config = dict(
    model='autoregressive pixel model',
    dataset='scattered letters and digits in many colours',
    train_examples=48750,
    image_size=16,
    horizontal_flip=False,
    levels_per_channel=4,
    vocab_size=65,
    arch='transformer_decoder',
    width=128,
    layers=12,
    norm='layernorm',
    norm_position='pre',
    hidden_act='gelu',
    mlp_ratio=2,
    head_dim=16,
    fused_qkv=False,
    bias='qkv',
    qk_norm=True,
    parallel_block=False,
    dropout=0.1,
    inner_norm=False,
    positions='learned',
    tie_word_embeddings=True,
    init='orthogonal',
    residual_init='none',
    optimizer='soap',
    beta2=0.95,
    learning_rate=0.0019,
    beta1=0.95,
    shampoo_beta=0.95,
    eps=1e-08,
    precondition_frequency=32,
    max_precond_dim=1024,
    one_sided=False,
    adamw_lr_other_params=0.0014,
    max_grad_norm=1.0,
    ema_decay=0.995,
    max_steps=13900,
    batch_size=128,
    epochs=36.5,
    lr_schedule='cosine',
    final_lr_fraction=0,
    warmup_steps=410,
    weight_decay=0.05,
    adamw_weight_decay_other_params=0,
)
Rows from block 9 of a small autoregressive pixel model, named by matrix and row number. Rows with one number belong to one neuron. Each number is 500 + 25 x the weight over its row's rms, rounded and kept within 0 to 999. All counts start at 0. Numbers have three digits each.
After each neuron's rows are labels from the 100 images, of 14976, where the neuron reaches its highest value: "top examples" is what is common among them. Only what is clearly more common there than usual is listed. The data: scattered letters and digits in many colours.
# fc1: MLP up (model.blocks.9.mlp.fc1.weight, 256x128), inputs 0-127
# fc2: MLP down (model.blocks.9.mlp.fc2.weight, 128x256, transposed), outputs 0-127

fc1.118:483493564501494489486465473490510509488463531476496485492496487476545549543529470512510467525526538492537502499494540492503467471496488525501468483492512496469498509506502507547497462504451509498469506511471538521532530495516509471465504525505517440524482479507506504456528516502486454534500453513498501475525526547509472540527531487512540531541519501532539513513492508499485475537525
fc2.118:502487477484525476468516504512493505468481507507515514473499485484523457489444503461485471483521516505465536459508457466519460538549512451488489487492461495501502511465433518488537501530495489483519513487494489446537481479490499500513500502495494512495527518511499492503513523495482506478534522453516467488466493459538467511474484497476482482471459447508532464490516550439506523511512
top examples: white

fc1.162:505475512533482494532467526530513505494489485474548494515475559481489504502505485502498508565481482500485481486535480482538526522476484512483493514545442503538466535481483516498491524516491496513524480497492505479472545507536491549473517499475477455495516477488486522460547528489506452493491508521476509545475491506470448468472452479475490502509501499574480520486491492523479482492493
fc2.162:477484470531527502544506520476516471495528499495516470480529509505486455515509515487478505533513513517443502527503485502531475492497525509536534474497495474470504498502505481514489457519509537477534481489508495477491470511487454477499482531553441497533509498535487548500486481497435488501495487461487525460475545519465495509472501546518556509517461540492482517495506482452514503460529
top examples: teal; white; yellow

fc1.228:503520516526484431502508445478535486460513487517473534482528445489504478497501493494479525497524457484462509507523517459516492484531502523522493498535539480496530511463513502526524479512535469493498499523548527498489457476521513515452539500531500486502490541513461503512485481505492532495449514507497554480526531496519513475494536495517523505467478494520473516544537535512479475501456
fc2.228:526461544506466531505487483448494497511474458531519501469523516556527525496491505496508506468477493528497488497510463469526473537465511511487517490487509532467478498461509506448489468508461517549505510482510492478553510464521465504509505488549494529538502449523490536469491540495500472512561463474506470517527472555478509492486488473493460513535512485495508504509492495499512499478504
top examples: teal

fc1.184:505513535493506553508533474497559466470490523468530502523500498533521484514497517499526504457451512486465481486490495530498491487482475493500486504485523489546468511547489496523506486522494492569476483525507490553487544491511495459510534535499463529461472465472524554510470494499466506474489491500505510525530480436513501506475488511502477526559499484478516486493482457483520501518480
fc2.184:521549507482500507542528514511515473514524472500547552507495503494490528469511470504455512519499517461568489527479498513469490502495494476537515488486477472498507496511512479504540524506540526499487504450491487501457509472552501512543528480514489506551468508465485511541529472499459484511507519498510565545441514499515481496480484481483544489487540491482515477497487537499530499482484
top examples: brown; black; purple

fc1.129:492501493554529525501459464499553502472492473509513503459494571507451497523545496500507510497541491476524509501427526479508499545492511477456506541523497515525499455513482489468489485523463533501530523493477510475543505512477478513511517497510503498469515485480519489485551502501499458537536511512469481482523511487509518493516467485539492471514514524501514460515509527540518480454516
fc2.129:467524487514468434522526534499452529503487536506510492500519509500489514519493481479470522527501512514502522509499454482505473467499523482551565527485561499508484535489500532458527496514500542499491521522477469546502494463490520538509496496496474522503515532524489516486518482471520479490512447491538464540521504487491493510466484495497474457492467459497545501520457507474505480544507
top examples: black

fc1.119:484489485539541527502549514526495527459478523528463513543473488492473526472555496488485476495461503513508487551510495462476455519501523477518508542520504509506529521527516481524513517525517548470478530502508494546532477503496533491513485475472507536470492482486488520512528510491510514463515531471495530523548528517505482468517505534522486480536500510514509473508417500536515500477488
fc2.119:456516499508531495502460474516510502498518459485503496531508507487489489498520501450487518509471520502510552489511507540496512499523443487475487544447503525490473506478498483501477528488539490526525525549495490464478507477504505515513527553444476488499490475566520520525467454484472477477490532506532470456493466503455506494483507505493508481539503494483515460550503514508490476555520
top examples: brown

fc1.122:520510464528532529534489491564504486512462459465514515517481474496506510477476530487528491519493502497482561511510531533527499498508504473490484491496501497501506500536498514512544464528482527509456522521473496480449556491486562463488455540513509518545508578488533455463454502466482508523502501508486484494537498523464486508490511500481492497513478526495506512491531509508475510513496
fc2.122:495462523499475553490490495523459494476517509536534475500483500498490535540490489527483497435522510454509471465483445483523492482492544533504496501512450500479493550495517470508488499506454472493515473467522515523527501479525483529503488515512482480520538522498446488549501471487480506519514553495526489505466520517493505493487489457502531534480464496494528523479551446512507480513495
top examples: red; black

fc1.3:500501540508529495475502542495535510466472541515485512480448495509471503502485512516486528480507471516483520481501497458522525481516524550438484508547480525523476473502501495496503510516500513488458557503464495535522523476525542519472489527522486481514494495518492489459481504506493483507495520535470506458526512445508480457449515497515556522550519501510473470513467508508518536464477
fc2.3:494489492467468475501515490488499474555490484482490483432525498518484532523530487513515490480473522561558559514526498547471493519471538510531463522534513476461477516495509484528520480523506503490519473479522529477521488539512474479544487528519535488456497502480504513506484518482529463481530475526539491525538462503489490493509505476505492494496538459516509458495514484542491507478521
top examples: white; pink

fc1.148:548493477518517511493519529513505489490469474509514505544522460491484497501517537512563544496520465553461481465486494514478525458476466506470476506489489487470502493505499523530537483489491478483530502509505502491530506531503521532478455526515490543491477540488499510509505474545515526489489503510527436466487456507552488479505461501499510496515514559499473485518521509547534490545483
fc2.148:463469523522516532516493518496526535484511521561473521495488468527525516493514528502506446470474531545514505451480504500527436505488543479526473531506548531544495503499477523485501488504465475462480506476523516488512498492530515505466471504438535488491474493502520464468514499547502503526478505518488485489483509454521523479498521498474473470473504493476532481470493478478476541479472
top examples: red

fc1.143:524506478503488514478518497581518503502494533506525488502457497550507492498529499432522485497506523533509534512536528514488527472489464460486501479493484501497502456527520496472512487504497543498577524509536428485487496499503551477463506460502516516534504536516503488484480518513511542492503480486513470513484456483483523464518499481488537473521516525485495517504522517520471456495513
fc2.143:545547519524498460512472465491419524481506493488491492504523499524513515504520481527486502526538516477493538496486429453504510520473557502492510514458520496476499508505510531478481479488472494512477457520455515527496471500502468554481462520518528497508534479524477509512448486481504523498505476484531506495496521504461491539488500513516465431523471492502514518469477514506505510511512
top examples: black

fc1.215:557519528507514497445492473523520467473482540478505464503497475517488534488488547495504510491512470431528530496494513536502517555515519498502495459520499505554485497532497465516527471456518486500512500485464526524528518461493501524485552540540515510500537514466513487514471533477532485470522502467491516477516510499495485474481516547506455468533493502529512498498479515522482474534496
fc2.215:503484487571494492451473491471504530462458474505496501514518505511498520516486523474452526540513543516521505515527521505504501498501555515476489513503512522499498480489489475429470493498526519513488465562484525505497475520505477526511478518529525467523493488527506512486546518531510549506469508478526522504526476501546528541486508506507507531488462526503464524484511503522445550476514
top examples: teal; count: six

fc1.100:494490541548488484461537520475468554504510485538491480514507489509493521496504455506536508520475523514477563535499523507508461520525501494460494490513478476467478507478489512508528493504505535488500515538493520508493485460528519544481507482500537533508536516545525497477491492463465559479464513554532455495522525499506501491526489568499545478501482503508529538522514509524490503500508
fc2.100:472545488442501527477542493523493478556492509485512527488488542454516482510489560491516527479501515485513485516516554475467490523501502484519534518486512496526500484508484572496521486505488517502514500420511505500513530511485507506546491506503494483524507471492477501478519504518516487460501523515481431449476477504485498508552476490502470536478538468518475532482491499506519528511518
top examples: brown; blue; black

fc1.30:520529492509533548531489512493487489510464497467544506498531478524530517522527471483540525497467452508492505502504499490526485450496509489462526426467516524509476533534509476458518511510475464517515429486478471477497506559542537485464525493494524508506493544519475522475505497493480496506518501505448524518529513501514539516483514511512508497490473477503537500523488510542512484500463
fc2.30:495521532454485451538499513495512472531478532484535486544503489437556570518521469548491503505508489510489480483504467482519471493524524504491498510519549473526513498499512513501467483497480529484480500479512505505516462505465470486538506520488500463535516485494539498503462566492487480481520495517518533473510540485470531510489515517494496532509550492525545490522539524509496513532501
top examples: red; count: six

fc1.126:500515511508524501465516505502530508472518547512483498493498539548522486510501507487548558515475529535479465523493497515484479492505519492501482490469504493500504483503509484469537456516518495499495472520495512453554493531483486494502501550512507490456489480498508538504497522557489509518534504460500488486510471536529525474519520559520550529546544544486506472473503499489517565543502
fc2.126:450502532506528519495501524521512525465543501540495497515488475474565491522535527492519507502505493445494493517525512499502485507470468526512552518491525474477512504470454432498533508510488511487477524515488472513475495455504490471502475487493525508460531461530542490463483519465499502514485484534486453491526527502481482494529498482488487519571522501499517483509526451533507493456505
top examples: brown

fc1.190:518507517542521519490507498484494489533495486460505536500504499494501504533522515502482521489503536528519483453536547487539492474516530499461519495519485470504543518520483520502559500500538501507457561560507541484496517536512543497465491501486509512506478511456513493475498521511528510515530528538533488556554473512501509508465470527519517466489512482476521459472513479530474505467518
fc2.190:483434500507507509493509507530542496498505516495514503503450463528487497525460497510489499524452560483526476487493470494478493490502538539519497534468463520492535491509504497494486555529495515498481453536458494486474516527499451489454515511451517481499529485525531507541505527508526512497534506461513491497488492516504457487522538488493498533516530504484551485548477490495483490441503
top examples: blue

fc1.84:522522497507531539470549471492506482508515495533509516487466499477525520511485527506496459456489496469454511513494520527485449514507483548533491513473501465503477490485482553472520498505485464528478505491537493507506495485523517522439495487504473543473553510489486470536501503474469498535488489536517493515568460523513529520544510502473469499567486492500511505491533529502493471496480
fc2.84:503471485473486502506477534479504451470493502459470530465506520490519519553518487537521480518569472508506514498478512496490525489519497509508491493553473491466514502515497496483509542508524471513482489472474504552492475492510472475529520492450503458514492495509540484476491515562468504427543515485487507498477512502516527483453516487481486502441491545532485526511487475512491524492527
top examples: white

fc1.191:489490489538529490538501493514502492499536449481523489498491499511464457539504486540448486517471546520550485494530517498530453480499522489491491527496484556472513505462469516509498506476498513516521518531465515461484480463530529511551470566523481499520502467466500493518506494460511535459536470507516460533500500501494510476516502531520539500526505525488520496516515503489450530504490
fc2.191:501485523456528502495460529546542442526463454517517477479472479509506491479506513502497475481506478479464562513492484474481463515525480553494502507530550483506512536544524481515571529494488500508527488498490484500490476493467472454525494517523497434511496531533482501503531514522519520510534495471502495518505522495509471478481524513515471536511543504488479511491535504475525480487515
top examples: blue

fc1.175:492540501503469514483472488465517472498469481524479492491506561526511540491493510491454542508477509508505496523480511461496433518448455515509482465539481506503515502510499532482546464540524516460494508544489504512532513508488479496535454527446494513495471457494458515494496498520489510472496519478486469485517493506502513494484525543494509484467459463520529451501454509506524496471491
fc2.175:490498530469526523521513535520506541512519547509480508503504481524479499485539513518517561454527495485500522481474551513490498496523540506485538461487448517509515554469537519533470490473501494521557473503470529441490518530506529489466511507542501473491476478504512487527507498501499486491545499480477501487509504447521472490508492499460509500488499495438473521522493459484484532514518
top examples: brown

fc1.68:520548481536543505556494475532533462527495495486510495524504456550470499488520469531504514504463465506476493515511519484528517472506486497567487472494508503481489506506481542491515504490520501475480485520479469487503485497517523470472495504525464542472461519512549475513505474551509499504523464480466520471525510457494508425521483494521480501483517516514496544463474519476502498524466
fc2.68:528486492477512518479479534508470501501473486510519497517518508510486501512465533549493470535516511505518493517454465513474506529487500512536497551510462463540519485552453515536482545530442493517530525505509490508482495499457495485464474462507494479477516513494482519488546484496502514489528507512516488478426520505492482505483501476478524524476471502530528536502542475428470500484512
top examples: white

fc1.218:530482506546502487502487507514510525498480495495498522531516511512480561486502467495516503494488519504505480494502466546462495483505432450483499559469540430524522511518506520483537496487478486503516502510527530485480517483499547471512438532521529506491495498461492464482466523485508545510497520503509494528485549521523493491511551464539532508487490470448502516523508539503499484508492
fc2.218:463490493489519482529502535534479523510521491479482482481495538523479462526489532477472501553498499531490453508512464526552483523534523525466524455507480510456502467507481494490500533522469543495484481479527475544530486452522478542522484500480545491517510497463506483497504504515436488476513493458491476478484488509470470548521505484479509520494532506493552499487483463514500522466489
top examples: brown; purple; blue